python train.py --arch="vgg" --dataset="drawn small creatures on textured ground" --image_size=32 --targets=["creature"] --kernel_size=3 --optimizer="adamw" --beta1=0.95 --eps=1e-10 --epochs=33.6 --final_lr_fraction=0.01 --warmup_steps=1780 --weight_decay=0.1
Rows from block 2 of a small image classifier, named by matrix and row number. Each number is 50 + 10 x the weight over its row's rms, rounded and kept within 0 to 99. All counts start at 0. After the name is the row's rms in percent of the matrix's.
After each channel's rows are labels from the 100 images, of 14848, where the channel reaches its highest value: "place" is the part of the image that holds the peak; "strongest on" is what is common among them. Only what is clearly more common there than usual is listed. The data: drawn small creatures on textured ground.
# conv: 3x3 conv (model.blocks.2.conv.weight, 80x80x3x3, each kernel summed), inputs 40-79

conv.2 117:51 38 68 60 58 45 44 43 47 52 63 80 33 58 47 46 47 47 70 67 61 36 51 47 58 41 54 50 55 50 48 50 68 54 49 61 48 47 47 62
place: centre
strongest on: yellow; striped; white

conv.56 138:42 09 40 54 48 55 45 44 54 72 40 48 54 43 42 53 31 54 57 60 37 43 63 49 59 48 51 40 52 37 49 65 63 52 53 61 42 58 51 48
place: centre
strongest on: white; black; crab

conv.63 087:43 58 45 37 41 56 49 62 46 48 31 20 38 58 61 28 52 57 37 38 40 45 48 50 37 41 41 61 42 47 30 42 43 56 46 53 37 41 44 38
place: middle right
strongest on: yellow

conv.23 126:46 17 32 62 48 46 47 42 56 51 48 46 57 37 48 32 56 46 81 66 28 42 58 44 32 66 43 47 50 57 51 61 59 54 42 62 44 60 55 41
place: middle right
strongest on: yellow; starfish

conv.77 088:43 54 49 36 47 55 46 42 31 50 54 54 55 42 29 50 53 51 21 29 59 49 41 45 51 56 33 54 27 49 55 44 29 46 42 43 68 61 50 44
place: centre; middle left
strongest on: red; crab; spider

conv.43 084:63 75 49 49 46 36 64 46 53 34 28 56 37 47 48 45 67 48 75 40 54 52 48 51 33 52 49 48 49 62 50 46 34 62 29 44 46 63 40 53
place: centre
strongest on: yellow; black

conv.16 101:29 47 63 43 38 53 52 35 45 56 42 40 57 52 42 46 32 44 51 42 46 32 48 54 29 32 39 37 48 43 36 55 29 56 52 45 35 48 50 32
place: top centre
strongest on: black

conv.69 113:62 34 42 53 54 48 51 54 39 51 46 50 60 59 45 28 58 56 44 49 44 39 41 41 67 25 62 52 50 47 54 55 63 48 31 50 38 39 42 39
place: top centre
strongest on: white

conv.15 141:34 61 53 65 46 38 54 44 52 54 54 54 61 54 38 55 53 50 40 66 48 53 52 39 45 53 38 34 34 55 58 67 63 51 53 30 51 47 52 52
place: middle right
strongest on: white; dragonfly

conv.73 091:50 45 39 48 53 57 51 61 51 47 59 43 52 61 58 34 47 60 39 30 47 46 60 52 61 51 45 57 54 67 28 43 34 32 56 48 55 51 56 42
place: middle right
strongest on: red; starfish

conv.11 085:68 42 50 40 54 50 52 32 61 56 58 60 47 27 43 40 46 40 48 48 60 41 50 50 61 50 56 42 56 34 47 70 45 26 57 51 55 42 57 50
place: top centre
strongest on: blue; black; turtle

conv.14 064:52 54 41 37 40 49 43 38 61 40 40 40 47 51 49 33 46 56 60 22 43 46 72 40 49 33 57 40 50 54 40 33 21 52 46 59 38 40 57 37
place: top centre
strongest on: white; crab

conv.74 172:43 22 37 51 58 43 41 48 59 69 44 58 48 50 37 45 37 56 37 56 28 37 58 51 45 48 28 36 48 32 49 66 56 52 59 52 46 36 57 49
place: centre
strongest on: white

conv.32 109:54 46 44 32 37 51 47 57 53 41 45 40 30 57 41 44 46 36 28 28 46 51 42 47 39 44 43 59 43 59 49 38 35 50 32 50 35 56 40 33
place: middle right
strongest on: teal

conv.7 080:66 50 41 44 38 46 65 58 44 66 48 27 49 36 32 45 55 31 38 57 56 56 55 57 52 49 59 66 49 57 30 63 60 43 58 41 46 62 40 61
place: middle right
strongest on: red; white

conv.37 107:39 61 54 46 44 48 44 46 47 56 42 52 48 42 27 61 37 34 35 58 49 55 60 36 40 50 24 28 33 41 47 49 53 50 43 41 49 45 49 41
place: centre
strongest on: white; snake

conv.75 093:51 41 41 41 36 45 43 48 35 38 38 33 50 47 48 39 45 55 47 51 39 34 42 42 38 52 38 54 27 41 45 53 45 46 29 42 59 47 43 49
place: centre
strongest on: red

conv.78 129:46 51 47 42 50 70 48 75 47 40 40 40 45 47 63 25 62 58 43 55 42 64 53 49 52 56 49 68 54 44 54 48 51 46 31 50 48 62 49 59
place: centre
strongest on: teal

conv.66 106:34 59 44 46 52 53 39 38 47 56 55 50 40 49 45 61 28 29 43 54 56 55 57 30 42 55 39 26 40 31 55 32 52 52 48 47 53 47 59 46
place: centre
strongest on: teal; pink

conv.48 084:55 38 34 38 45 53 50 45 60 50 37 40 41 48 62 34 59 58 72 52 39 38 68 51 55 50 41 46 53 56 54 47 44 50 49 78 54 63 53 56
place: centre
strongest on: red

conv.58 134:48 52 50 46 42 47 59 59 53 32 57 52 31 54 61 47 43 62 49 33 52 57 57 57 51 50 49 62 56 52 53 33 28 52 52 66 57 44 55 53
place: middle right
strongest on: blue; plain; starfish

conv.67 097:39 31 51 55 52 56 48 57 51 66 52 44 46 43 42 50 36 50 52 68 53 46 54 53 63 54 57 55 58 45 40 54 71 55 59 53 45 72 50 53
place: middle right
strongest on: red

conv.19 093:37 47 50 39 38 47 59 58 37 33 52 46 51 43 58 48 42 59 57 27 47 52 44 41 42 50 43 50 32 63 40 47 21 44 46 48 63 42 47 40
place: centre
strongest on: crab; yellow; white

conv.46 096:57 57 61 45 53 45 66 46 43 26 44 45 61 66 42 39 51 43 45 31 53 61 53 51 47 52 49 39 42 44 65 56 34 61 42 57 65 52 56 53
place: bottom centre; centre
strongest on: red

conv.26 092:39 53 45 50 34 50 51 51 55 50 58 46 48 39 56 43 53 66 43 26 35 53 45 46 26 41 22 47 54 54 50 24 27 50 43 65 48 48 47 45
place: centre
strongest on: black

conv.20 089:50 55 29 39 44 65 48 59 39 51 37 46 52 45 56 45 35 56 34 44 52 57 65 38 60 47 43 34 43 35 45 52 42 67 47 42 38 67 53 32
place: top centre
strongest on: white

conv.1 066:60 69 39 41 47 59 54 60 41 41 49 39 36 37 60 38 45 58 48 22 54 46 57 41 42 50 61 39 44 56 47 33 21 58 51 40 67 51 48 36
place: bottom centre; centre
strongest on: crab; white; spider

conv.68 100:49 46 55 33 49 41 34 50 48 43 54 56 20 40 48 46 44 59 24 39 56 54 37 43 52 52 48 47 48 52 51 33 43 36 37 56 59 51 29 59
place: centre
strongest on: black; white

conv.36 073:48 41 53 45 40 54 59 47 36 67 47 51 52 45 53 54 51 52 53 53 59 49 51 59 41 49 53 43 53 55 37 54 54 30 40 60 36 58 49 41
place: centre
strongest on: black

conv.42 068:32 69 59 48 54 51 59 53 51 57 42 44 68 66 30 64 59 44 82 51 58 30 51 50 45 39 42 46 50 41 48 50 46 49 64 44 49 56 53 47
place: centre
strongest on: black; yellow

conv.22 104:55 25 40 45 50 48 47 43 41 51 57 43 53 52 39 16 48 56 41 46 32 46 45 39 42 40 51 34 36 50 41 63 47 41 48 48 35 47 48 52
place: middle left
strongest on: black

conv.6 100:55 60 54 38 55 52 49 46 34 41 39 56 32 33 51 42 56 46 49 45 62 52 25 54 47 45 51 61 52 52 57 48 45 39 27 38 41 75 28 50
place: middle left
strongest on: red

conv.51 130:58 32 57 54 52 49 64 54 46 55 50 49 42 48 57 30 59 58 77 49 57 40 53 60 47 56 57 63 60 52 45 49 41 35 47 68 33 56 52 47
place: centre
strongest on: red; plain; starfish

conv.4 112:56 50 27 53 45 38 63 47 57 41 63 28 63 60 53 34 54 60 64 54 36 45 51 51 30 68 54 43 49 66 56 58 46 50 59 33 55 47 50 40
place: middle right; centre
strongest on: yellow; butterfly

conv.21 107:59 42 39 45 56 59 47 60 55 63 40 40 55 49 41 67 34 43 52 54 41 53 57 48 42 57 52 40 45 40 46 63 53 69 54 44 48 78 53 48
place: top centre; middle right
strongest on: red

conv.17 133:67 64 54 46 56 50 45 68 50 39 57 49 33 60 47 47 43 39 24 39 61 48 51 47 60 45 61 56 47 34 43 37 43 46 53 47 59 49 42 64
place: top centre
strongest on: teal

conv.33 075:59 72 47 37 65 59 51 64 45 49 44 28 50 52 50 47 45 34 24 45 44 54 56 43 50 41 37 47 35 34 44 47 47 56 47 47 51 49 45 42
place: centre
strongest on: crab

conv.50 100:57 53 37 49 36 48 45 40 54 46 53 58 50 44 38 50 59 53 37 30 51 42 38 59 52 34 50 41 62 49 46 37 34 52 34 68 55 57 42 50
place: middle left
strongest on: blue; black

conv.25 106:48 53 54 34 28 40 46 49 51 36 42 58 50 52 56 47 42 70 55 31 46 54 45 53 39 45 46 42 63 55 49 23 23 50 48 52 56 56 42 50
place: middle right
strongest on: crab; black; white

conv.61 096:58 43 56 56 50 31 43 47 47 26 63 52 36 59 47 30 55 71 62 49 57 54 59 53 53 43 52 59 50 42 46 50 49 33 35 38 54 42 41 52
place: middle right
strongest on: yellow

conv.41 066:56 58 33 36 63 53 44 51 41 67 39 51 48 43 42 36 56 55 11 42 52 53 51 57 62 50 39 56 45 47 51 65 46 52 45 34 42 65 46 42
place: centre
strongest on: black; white; crab

conv.9 124:46 50 50 40 50 42 54 58 55 35 56 48 38 60 58 48 49 67 47 18 42 52 51 64 52 58 51 49 63 57 57 20 24 57 59 52 60 47 54 51
place: middle right
strongest on: red; starfish

conv.12 117:39 15 44 66 47 61 34 57 52 69 46 40 41 54 57 56 29 45 49 57 43 58 61 55 55 57 43 49 47 30 42 54 51 53 63 56 47 44 60 40
place: top centre
strongest on: black; red

conv.18 101:32 40 57 63 49 54 37 45 61 51 61 57 41 52 57 63 49 66 72 62 50 42 56 54 46 39 41 65 59 59 43 63 56 37 56 49 54 51 49 58
place: centre
strongest on: yellow; white; dragonfly

conv.27 107:63 31 51 57 39 52 52 51 54 52 49 55 65 45 45 44 59 47 83 58 36 55 60 57 43 79 51 49 49 56 58 58 41 42 57 57 53 58 65 50
place: centre
strongest on: yellow; starfish

conv.64 076:50 48 47 41 58 54 56 34 40 54 34 35 51 29 35 57 57 59 66 48 42 43 43 55 34 48 27 53 35 40 39 48 48 29 41 46 36 41 53 53
place: centre
strongest on: white; black

conv.49 070:60 35 22 27 47 51 45 46 59 53 50 35 31 33 58 33 43 61 70 37 44 45 44 50 45 40 52 45 44 44 34 40 38 53 42 60 53 59 51 49
place: top centre
strongest on: white; crab

conv.40 106:45 61 36 43 39 53 55 56 41 40 58 41 50 67 57 52 50 50 57 32 53 59 49 41 44 58 42 50 33 53 58 45 30 48 45 45 51 47 49 43
place: middle right
strongest on: yellow

conv.79 132:48 12 56 57 49 50 59 50 47 57 55 51 53 49 52 26 58 51 68 49 45 39 59 66 47 48 54 56 62 48 49 47 41 37 57 67 34 54 61 46
place: top centre
strongest on: red; plain; starfish

conv.65 083:44 60 56 50 53 43 61 36 59 58 33 47 64 43 46 62 45 50 52 61 47 37 49 47 40 44 25 38 44 55 52 59 59 49 41 49 38 61 48 43
place: middle right
strongest on: white

conv.28 085:60 42 56 57 43 50 22 37 45 65 52 65 23 28 51 55 35 67 64 57 62 43 57 41 50 52 51 53 49 60 30 55 54 37 56 38 44 47 52 49
place: middle left
strongest on: white; crab; beetle

conv.3 131:47 40 33 44 37 39 41 44 50 45 50 45 36 50 52 35 43 56 40 23 44 45 38 54 41 43 45 55 44 48 47 25 32 44 38 39 34 49 39 35
place: centre
strongest on: teal; green

conv.54 105:45 50 47 63 52 57 48 45 47 62 52 48 46 31 44 48 60 48 58 65 43 46 57 43 62 41 28 28 57 45 45 54 71 46 39 64 50 42 49 62
place: bottom centre
strongest on: white; beetle; crab

conv.39 136:40 26 43 57 54 40 37 42 59 70 65 62 49 60 41 49 41 52 48 69 42 34 52 46 48 46 39 39 41 54 49 74 69 44 61 40 50 46 53 59
place: centre
strongest on: white; striped; dragonfly

conv.52 060:74 46 42 51 39 53 48 42 43 50 45 31 51 53 38 36 52 52 50 46 55 46 62 44 39 42 64 46 44 48 43 44 38 37 60 30 36 32 48 31
place: middle right
strongest on: white; crab; beetle

conv.13 093:55 67 45 38 39 45 53 59 51 42 48 30 55 68 49 42 49 52 23 42 50 66 60 51 46 51 39 54 45 35 51 56 40 59 39 51 67 55 51 58
place: centre
strongest on: black